{"model": "image captioner", "dataset": "close-ups of made-up surfaces with and without defects", "train_examples": 203450, "image_size": 64, "crop_scale_min": 0.8, "horizontal_flip": false, "translate": 0.06, "tokenizer": "word", "vocab_size": 30, "encoder_arch": "resnet", "encoder_norm": "batchnorm", "encoder_activation": "relu", "encoder_drop_path": 0.05, "encoder_depths": [3, 3, 3], "encoder_kernel_size": 3, "encoder_stem": "deep", "encoder_avg_pool_shortcut": false, "encoder_widths": [64, 96, 144], "fusion": "cross_attention", "decoder_width": 256, "decoder_layers": 6, "decoder_norm": "layernorm", "decoder_norm_position": "pre", "decoder_activation": "gelu_tanh", "decoder_mlp_ratio": 6, "decoder_head_dim": 16, "decoder_fused_qkv": false, "decoder_bias": "none", "decoder_qk_norm": false, "decoder_parallel_block": false, "decoder_inner_norm": false, "decoder_positions": "learned", "decoder_cross_attention_every": 1, "decoder_tie_embeddings": true, "init": "lecun_normal", "residual_init": "none", "optimizer": "adamw", "lr": 0.0015, "beta1": 0.9, "beta2": 0.95, "eps": 1e-08, "grad_clip": 1.0, "adaptive_grad_clip": 0.1, "steps": 12700, "batch_size": 128, "epochs": 8.0, "lr_schedule": "wsd", "decay_fraction": 0.2, "final_lr_fraction": 0.05, "warmup_steps": 1270, "weight_decay": 0.0}
Rows from block 5 of the image encoder of a small image captioner, named by matrix and row number. Rows with one number belong to one channel. Each number is 128 + 24 x the weight over its row's rms, rounded and kept within 0 to 255. All counts start at 0. Numbers have three digits each.
After each channel's rows are labels from the 100 images, of 14976, where the channel reaches its highest value: "patch colour" is the nearest of a few named colours to the mean colour under the peak; "top examples" is what is common among them. Only what is clearly more common there than usual is listed. The data: close-ups of made-up surfaces with and without defects.
# convs0: first 3x3 conv (encoder.blocks.5.convs.0.weight, 96x96x3x3, each kernel summed), inputs 0-95
# convs1: second 3x3 conv (encoder.blocks.5.convs.1.weight, 96x96x3x3, transposed, each kernel summed), outputs 0-95

convs0.64:067082093112160120107151121096109117139143123124077147105104138139143110121103109082133142092134154142098127143109148122133133108124103111157126131135128148146130132115090115108131117112112144136120128171121110097146145108045087111090088103097163134141121114126157106109120127103130078095
convs1.64:107140133108126118126144123116099099154117106100121119115148158138074099129105160107134149119124131150122126123146107152059091091100143150127150110122086174154103112122098156165126081150127115132146119147097113129120144096142131141131093099078149117105105112113177139115128076107164107096
patch colour: pink; white
top examples: stone; tiles

convs0.84:130094104106180090082110135102109100126100131121142093191152118142136145129107135135100126149087201100138157102126107139131104126112125125145176078119137089144100184117125129129117100092158119138115103115121138129119117134137089103124124122150097137144113130121105093127112164112116118145
convs1.84:102106105130166074117128138078128152133152064156111151170166122119129141126112135146094113144138136129137142131165127152167110144123149118113166140161125114131127125123146107144120057115144131119092122086116152133132120127135155157124123119100105072150166132155155128161138174141156124093
patch colour: green
top examples: circuit traces

convs0.55:098128126160153137139123142164148138133114140117212084136145122105117159148077152131108136106135140126129147120142170125135108137141132119129122110151122099153158115114150126124101158118201111154174122140114113138134182143086106132137128133095116152173117095135127143124182168140128112150
convs1.55:124114123190131093090103136093183118108094122083124088128131101109124096112111146120125126105099119153139109114115114136130118124135104081117086112101134089145103117102140083116114087135141122112130069129129118102120174131140119106125123178109109112128131089106157118109134125180123092129
patch colour: black
top examples: hole; brushed metal; tiles

convs0.90:121111108147160128163097081137139148123090155110132184121145104129140121111137123101117160161099115157119128109114188132108116121127070096156106110144112120079147077128145096122131096164106140086118100126112173132145123119104124081124114133125119114125117119120095109127170166148141097132
convs1.90:119126157143087165140149063149127128134082130130128152064128141135126110104166115114135158158109132142156140126149124156105139132113120151138083149125110137078085102164163123154110108154152148089112102134189119127123079123128109113136137130129170109113160136142161112149138105138119104112
patch colour: pink; white
top examples: bright spot; leather

convs0.94:116140135157174174154150116137143145136139130155174161149151123118177158132129125124127131127140136140128142155139185177147152116146120164154122133096144146131086144148172136143156149136185144165140136099138135091126148150144124126129130121117143126169156091141133112145192147100153131084
convs1.94:086098115161116100139113087109164124139076121109102117094102115086104115107128148110119127114085129149109130119133133136102121085125103116112100107097130100136106124128134096118106113111129144125121048140148134094114117069127097084118104125132129086088143103102149090131148118128124094116
patch colour: black
top examples: hole; tiles; brushed metal

convs0.21:137148108122131099086135130086088069110131130097122123119100126150181115122160156107125132131157133149144125119159082077123128113114137134142133121130139158140094113092133086130148154157129102130175150112112114139123141145143085127094147110083142157114093138138116121124100118085109062125
convs1.21:102118095122135111141148110129119095133132158116112095142139121145147129097130170086135147116117120138093135113124103088130117119117151160138120087109122165124117087120135087113117147129159111144185131137059144122142171129123146141089114092107150140145097084082159158123094091099142096145
patch colour: grey
top examples: stain; stone; tiles

convs0.41:130087089135147093102121101130112089163093154111117117138115107135128166123124109109147179142130153121070121113078129167130111135075103134127080138101144108145094148155123129114159111112099130143109094177164132109150120150119107137102126127125148105146143184147131096121116168120120113118
convs1.41:114113083150080126152145116108116086127174143102113118161172167121111138136122163119126147132133111145132116158125113182162126135130153130162100098143122108156101105111170131132172155104117116159119125122140143093115117128147145155136147136137142069161138151161113102144181166145165115120
patch colour: white
top examples: tiles; hole; stain

convs0.1:152156123130088109138118108152155113101129131146119130133118142155102149108104119095125122147194105119111119147122144118184129108162146092057115155116098127171125115142145116132108150129144165159098094124126091131180122111105120106108104107093130101085121112118122134164153101176130131124
convs1.1:103125130167103117127109096131174139151133125166134122112121114175109166089130102105121129168138087125095120175094117126154124102174159116129120153146105124173123134138123104131102128121139177193105091099110097114163123142159127146106115127119132118135121101145139167164162115153106121109
patch colour: green
top examples: smear; circuit traces; wire mesh

convs0.81:089156152160139173151119107116153120140136129137118140141134149099119110140120118127144116134136116105137145127151168151144158147163141106073123143130143098135177120165092150152116142174146138128157143107145142142098158161119171108081138109122111143114107134154125181069163122126176165147
convs1.81:104152152147094113120131144113119070125111102120112125058126161124090098120170127122100104129123071096096115123143104118110113111141115121120130131135067104135142082133128084129118118166126136130136120092117085142110104113153147116128097117093144103158163136134141151121120118120090092082
patch colour: pink
top examples: hole; tiles; brushed metal

convs0.14:122117118184094129141128133084108146097118127145084147143124081150099107109086153111162158083119127156113124148123133136122135094144115092128087114114151144127109120116116077140129097125076156127109132110121162120151094108056092133115162126131111132105096146111108134123129121098164123135
convs1.14:138126174143071139073148119102114091146112086139137148149145148140071149156097128123118140132102113151136130141121144182101151111129141127136118105150127149107104143108147155169124111118111140138113137094164162101146125111149138120099166109080146090114077120123107150098116106119162123161
patch colour: white
top examples: bright spot; leather

convs0.13:107132111151165119114142108069104117144148140131094149133106102153159116113129114099117131134122140154140154121137131101131133077143095097153140131146127143139123111092126089126137066158124129117103126125120134152137146103089073080093108107115151156138113103141124122132143165094135045116
convs1.13:101147152123150132123147115098098110163118102129117141113137164129093089103121130094121170142120126143120129123112120174059121111120136149112146122105108191136125102141127128157125080150122100121136127125145122124108170097127137153107105112090175133116139082097184113108141101091121104091
patch colour: white
top examples: dent; bright spot

convs0.8:140119136093094149087130138157153143164114130104153103134109147141103132164111144175170137156151158116148161154147156160144127164158165154102091140129130131160129149168137147136102138101153130145160124164152119072163165135137159170100137134139147090129120118143163151156139149140134135107
convs1.8:102073078155101095108107113109145120144090094116092076132106148120084122127132183090136136114080116153099109145128141138125110126138137139165107090126118093149120114123131114108103105082114115130131106112076084099133127128119149117094082147110113115112114121100131112126135133153137106098
patch colour: black
top examples: hole; tiles

convs0.45:150170171150128093152115171117117107137126132088136146111109123091159087178137090160096137106129133123164096096132141131121138138137135130114113131142150122116179149127124125125171125151107092129113165155129139171087145130138130128124165187146120152140134160139132151115155151086082155108
convs1.45:132095113135105114132108095085112099125129148109107119096118136132136128121133100111105128114107099100139111108127103132150138095089104100158077097096131115117108125080104106081116129137088125067105110108143117124073117134088117086105147154152121106104118141088129098112110134150076109107
patch colour: grey
top examples: specks; stone; brushed metal

convs0.32:152150114116118141097118154150135085167177128110161094138115118101120169118139106124126132142137144119086125127132126149120088162083120139124115139148112119170171087145152122159155153141151091142132118180165136168104161165130142145134096137092144127170185131157128146127143127107106120116
convs1.32:122140113138087076100099138100139060107143112083137100135111145104115118102146134096126100116126134100124044111119109135136106146116116121137072110131071135140115115129131099087161142146126107140124114130117086125081151096136128143115119150102130091148163133115143116111132142144115096123
patch colour: grey
top examples: hole; tiles

convs0.43:115147127175134095145128095098095106118117152118155140126117085134074119136101126109127136108146107131128095131157153156143149151158081125089117101142148123146146094132120069099128080157115123103145079107112146154122142135087123120117141140077090148124134138108097178131148112095139136116
convs1.43:142127164146131125110157125139116110136087142119161128095109162125124115162131144150083135144092089148174146148154149168074189139125113163163114128101148128114087168149136150125102101142149135097130105107163156149140139140171092141126149167135144153101122127106148101122141097123109145142
patch colour: black
top examples: hole; bright spot

convs0.4:165101120161179105083139080108120146143107151117135121136106150144130135142141104115095165148117134146123157151092162153106147120103137134164144084097157146150117175110150156091131112079137147118108122169133107098134129113132094113106119113133151134143146126088131087166098171119103119112
convs1.4:100115102150135085134102138080118132151122110103142119131112163094115122104105122099111148111089107159118149131106095184089108137091121112148118103136127091169113122094123110125135094098146128112076096145129116132135160074105126151106103166075098129119148098117142096130146132141136115095
patch colour: pink
top examples: stone; crack; hole

convs0.25:149120105139127095145128069120115112152151110124110140132100151144138107111076120106115105160142106108085114136090104144131112135142147100086138126123093152144139127104140119100170139099139133135105103142128072109135137089068124108093081102081136089147160133136122112164133097141103138113
convs1.25:098149139179126116154114086123138127153171148137138117114123150151108132074119153100151113131115101124123119161133101156094140149159131148170144102145120160164121134096111135110170132143125136143140100142127130140123148065125165157107118124119132128138162097119136146153178136145084117056
patch colour: pink
top examples: hole; stone; brushed metal

convs0.39:140159128130133114111100117128081101143076137095117109106119159138129097136150132133118132119032112105144108108158125128069126122120165129128128103145133107085143143131130153093167108161119071090151125121136120161101108120159142116102121118128154128099143146110096111123152129125081133124
convs1.39:140093089140153132145124092163097140143120134107093136148113157148165123164137155133086152102092107145163163139172107119135112089091166146178113082158122098128101144117172120130147133111120118077143154135116108144126118117117135136102123166130118132116136154094111091129136134128153083095
patch colour: grey
top examples: stain; tiles

convs0.89:094143118140150125143110108170173121107076121151154121141122114115124168122089083126112103119144105099115150111106116138160141116148110088058103127097112089108114121155105102167100117114189140122120100119135099129125136146109118126158124126104093108132105100097133163095161134147145122153
convs1.89:136139160133107113130103158132176128154078126163138125090065129123104120135118178172090095126110097140122110146141125116120118140132156138143106119118122069165129153148129134142095105098165147152118124121109134096153137139177124156157128169121107110114103082116114121143140117150086131165
patch colour: grey
top examples: crack; stone; brushed metal

convs0.26:124109127152138132160115091115123105139101137108102180152115093130138115122151118117133136120129114143109109132110198121159140136148072127159104101115105116107159088132126099124148075141086137122115113130081192117120127119129177101142125119133084129105118139104097133112165091124149090140
convs1.26:144113150118107136134138083151129149121070128136126156049116135133110113115179113121117134166125116151160137116148122128113146138100122154124102150126115140091090109166152136131101088158115145101090083138169116143142084126132093113161141134134169150095151148131178104134140119112134107114
patch colour: white
top examples: dent; stone

convs0.76:134118101131137071116104148146146084149076125143118106128090093096131147159112069147147102139137140089129126116128121155163146125124149126073073083088147080126106162187111116099112127111089108148129112138151126135141122112145137129132133139133110100113120141097105119133126139154114152137
convs1.76:127095090096135118113129090163103153116118117114123104157068129104107152136138168136087106129092107137109123137158133088173122104117142150164088125151140044146104165144144120154104142088147131148104130116107134116134077142136121167115147160137110131098126134118129094128137133137133131149
patch colour: brown
top examples: scratch; leather; bright spot

convs0.80:094139124139124072141143145080125081121155175130094140135113092141089132133101113132099131088170119119114090094113132121139150122129076122088132122108184142150168112131083103124098123123090111108099127136107137152128123125071108124109152147118081156145122136120126134135128109094119139111
convs1.80:123159147126160140121152143120114067133112129111145097111098170117132099091136144133116124100104120149116144133089138139073183125121114154133121118097141129133131152130094173094109128132121121111115109123159155136118166121080115095130129104154127162096093120092176085089118086114105130149
patch colour: pink; white
top examples: bright spot; leather

convs0.17:155079122104167150116123111157136180134091118113153120119104157108103101137130108144118132133102102146135143123094133122105149116123135165175114115100122138104088143132134177108083101065121089132130125140115124060131145121148123120150129134159151137148116087122127098129091166153103152150
convs1.17:118078107147155141118114126090148149113125137131121132134099101115150119091098123129151173101098168199112146102072103133115126129111094109121132108118166099130110123130118107121109098078135105102076113161132136084160106135081103120130136146128116151112109080126096113115108137117131136120
patch colour: brown
top examples: scratch; bright spot; carpet

convs0.10:128114112132161097096128100119117130097075140112107141133114115116161162118141089094086153113126127143110117106093138109138117070079099130154119098069127140105062145122127120133123103113107148115104129135120130115115112121130091117118129152133126102101091154091148085130098120129115081090
convs1.10:073082110133117137170133095129125142141117134173121165114151091131121130106148134123109145138098126129097146132100118151127105104101110149115121122119155130129084085116140121135122115123191144127119133150125151080134103086124102102172141110106120159096095071100164089153145127112139102162
patch colour: green
top examples: bright spot; circuit traces; leather

convs0.38:128105131135116060087119162121090109147088162101103108149141095162097132143115116131133177124128152113141099087090138121113103129109140114111115133124165123136130151122115138105146080121075125109101086153148127109148130138105128154086144160117138109125116186139120106141099165119108092139
convs1.38:150102104101083088105106143109107113136135132098131113137167159158116136120135140140125133152117091135135117125113098157169159144067161091135104116156142100140123096093136125128109125101076118083121138114141148092125133119089160129110137117162151102114082138144122064123119149168131113149
patch colour: brown
top examples: scratch; leather; wood

convs0.72:143155107111137125173118157131150109091123164107126142124133098123130122076090114134106155104150149124090065116093146146123122136155081115131098078093126153116130138140139083126099152154141092117111127119141112145138160098087097130125131168086107113155124088121112157126113107102125132088
convs1.72:125123132127087104136130135116173101145122162144178128108091127085113132098115135146148097145139167127111070147104143147112146116135106103133128119097158129153140147145125106126097153141148162156111111152149166133154133077127064132124125133138106116109124081080146088155146125125086152146
patch colour: brown
top examples: bright spot; wood; leather

convs0.57:144105099162146099094124109125116086110110085141120103174139113135133176104124140101128133137135152107064149137109121178154101119089122143089130131081105102147071119142123139140172114102123137154087076138158138107110116141130141098134124100123124097121144173139144108130126110135151115120
convs1.57:090136127153120109168145100099145121139139101162142122134147110114083131103124132112093087128082073149108111173115137155112125139141143143123103118140112113121104087097140134111172160087125144155126117103121124103109125115177135128172145134116101105152160133151136132144180154094181097118
patch colour: pink; white
top examples: hole; tiles; stone

convs0.63:136139128163137088137124091090123122131109147095095166137123082134097112128171097119122123135169115143122115127131170130163164156130087133122112130126128134126148075125114084099092073160072137110085109137096152159123140121105159093124150125109080150099101145122127143134126122121143123126
convs1.63:124118140116123114124140092138119119125074130130147141049126140140099115105163098109087133162100090151146132111137121131118158141105116162132102133110103153105073116154141125090098091149102140124092080127158116137145119137103102128133143128117169162088145150110193109136125103121122124116
patch colour: white
top examples: dent; bright spot; stone

convs0.28:121118124156139142091162135117105104163184106173161123142107126117142141117110146121145092078128124152096150168141129142130121137119098152151124138141129148160132107104135089196165142136141133148144125123167107151107153118107142145142087144118133140143173120153124081121187115113160091117
convs1.28:110161126134100107135149103118139064129127092111129126133092122094116084102133128094134109091093131141130094135102118136072115097115117121106088119140070128101108101106109124110161136137125125122121122141140094120084153081146107108136104150111117090114150107130160110103148090103161086128
patch colour: grey
top examples: hole; tiles; brushed metal

convs0.82:067129122113134116104163104108119112133182127144137110133127127136151108118124172100136140101163150140148112171170118106136113135163149188136152130121128152150113097130134139143137170132158131146191148174119133077120136143150142145102131112132109131190136106158137135101149119114155090119
convs1.82:087105100188111112104136105118162104112095124119101084138163131128067106091130180090144142126115140142065107129105138140104125122159132146124106083108126123117109082118140119125120127100136115141137092096100102080129131138125164103120094096123130123145110092114143158119124115112138111122
patch colour: black
top examples: hole; tiles; brushed metal

convs0.47:127106117140137126097093136097133128101108133113103118148111100125159128135075111128124118123128126091137156141096112147149124092105119072063124104104140105134103169133106110116118091117110157143112129080113127138112103120060093115104122143132102082090092154106120127109093098135151145103
convs1.47:050102159192123110123118115104141119150131091149123131110132129138081148124108130114109130132130101120082136156145171170112125112165145131120135111136142143139125127119154169167127095121160161129133087078132149112122107128135159145087150094076115089136122104127127153147142151133130114108
patch colour: green
top examples: specks; circuit traces

convs0.22:126103125144126107139134137143123154132090150145129128158152098144104152112091159127126177076153156177095092113099162107124133100121165128127095140111161162148124135137125150153112149084110129120120111163133159109186136117106122162138158156129132132129067129129143105136138171132137131181
convs1.22:160116125120072122065128137073127091125116147093147110161145124130072120104110134120144149133112137166123093117086117173128148120099135099122098119095151109129116134090125120140114097102107137136104125117167157078136142121109118131116128134109138119102083107127159101104108101166163134157
patch colour: white
top examples: bright spot; leather; wood

convs0.49:115130120133124100108168123043114073118127088141100139180112072152114104120129148120127134078148145160150115114150109092142142114122122130129144132108158156154109115101109090163135093138095122139112139089114110134129101116113094127118136114156116157149114121140087094135111121090136099117
convs1.49:125144118117159123098190103107096084132105100121135125153125131131126103094115148090105168117102125162123155115075120146070158098126125138148115102113109155104108135101109142152135093084127116126124166107128141103116162122131139120090132124108156153113073105119139115097109075104151128143
patch colour: pink; white
top examples: bright spot; leather

convs0.9:091135110117139114130148104128157092128093113157107133180125123116142129073106120101125119119162148104097157108110144122140137092146139087075120137084147101141125134159120129167112149116132134129099108094105124131139132128112122085106094069131092119125065080118110117100135124134158126161
convs1.9:121157125123110130124165098120161087153103114167125121132117122145073106074127154131117125147136112118097110115097119132104108122141144102101144140104062119161135110123120090148096102116169141153120130111124103117142142132173138131120087102099132105132136067133149149158158065114101119128
patch colour: green
top examples: smear; wire mesh; circuit traces

convs0.44:131155119112143153165137089144129112144102127145137163152098121119154122095116088110146116114130162130094142122100207186133146141158109127153111141121120104131134140172119122126128129146143123143115092110148116160152157095127141091129070097127125105156162077134107125118188125117141148122
convs1.44:092130129110112078134146108150163116140134138124118163132105144117130126130147156114128130157144155137123124144169132149126121097136111129119087142132106097174117141167143098150143104128143173145125108141158116138126084072173125133123081115123155067113181140121127091183171121134133125098
patch colour: white
top examples: dent; bright spot; brushed metal

convs0.78:135140129161080134119099116130144138116135090109097123136122136120132120153088123106142120133139112099116157147138121147147109109147139086059103136131084106136125137160117108126145125123104168148132137120125111128124106104062113121087123125092132046085113153126127130116103067146165129120
convs1.78:090140190192078131121080145122144124155127104146132138087105154143073164155107124122124129139124098109100125164165141147127105112171151137125124121155114135162141135113138150152147125127134164152138090100116122134125104114146159128115164096082103099137128129130089172134135118143126110111
patch colour: green
top examples: smear; circuit traces

convs0.85:096123131147193137126125096107131115146132130108092152126124117117170105139127073144139119130086126144132152133129159131166132138133087100138120130122113122147137112140079113110116091167129169142113154102119156142101159123104130103081117123152102151106072126134124142062158142107174115108
convs1.85:104143138097119117108143110141085121144096098106102134079123156097096117125167121109104140156129119112126124095151123149074119119106125162109131141111088160101100109160146138150114104155104119089107100127150105144078110115140129134118097098088176102097160136119157118114117100100142097086
patch colour: white
top examples: dent; brushed metal

convs0.20:117161134123124122071091139113099128158154135085132098127148138136097113124153169120168144125082144086135139166178134151146133139129172170129107104155165118116151119143136146087147160145107138168170143120137170119116113124165146120068151125150128147112130171144124147101130140137132128115
convs1.20:115112097138105104115127113115103113103101099116086108124136155113107090131141179085084118082082085163097113130147155113116138129098163158169114075105125144103124124109146142109130143116112120127151125099100108123122126113103174141090148126133112127155124154080124135089113122090153114107
patch colour: brown
top examples: stain; tiles

convs0.12:106138101102106132110127142140111139151165141081132078096133130153117087118118158114147153104153129115106100143132115115142043143129124126130122122138098153160165096127118096116137160127108129146175132173129114134133130110097125152094106147077154052127126128124122123117134133131125081112
convs1.12:127145097143059109095123156096146086125124119103151074125127147140109134133113149084158144103140137115103084094138122118125093125143135112126118097135105178153141106112112107138141148139135121131175132129070124095127172098122157151104111148084111083169117127111120156124114106152120115133
patch colour: grey
top examples: hole; stain; tiles

convs0.54:092151114115161088090145119062095080122161121118104111116118145125156103115131106106090117099151125128128143130153109097145131121130127150119156119131151134172142151078094132104135141136115124146132135123129066153115150120136104104088091090106121164147135133130108107119111106101097104070
convs1.54:078124086120146100119138140125094107149122111107083087139141134143130110109104142106136153094136132127069146094076111110120108105143114125107121124106110156143138121121086136114131092119127080144125111129063122120129172113090159116103077091105137149109108094131160126097118106110126107124
patch colour: pink
top examples: hole; stone; brushed metal

convs0.59:117171165135128126106092111130112067152165117138133132149146145124155124148143153148131088152110152105156138158182149170118150133156153149100146127148143099132165138138142154122156164155156136142144166118143151152101118167155174140102138118121112123117147124141123175116162133087122165090
convs1.59:122105109144090100124118123102128086109093095085087100120134137104113058128145167114097072084105095116131081125139111101135109123113139129150096100097080112122117108110144092107102142140118112110142126101098091133085124109114140109102123134118111106141146133090142128115114142131114097106
patch colour: black
top examples: hole; tiles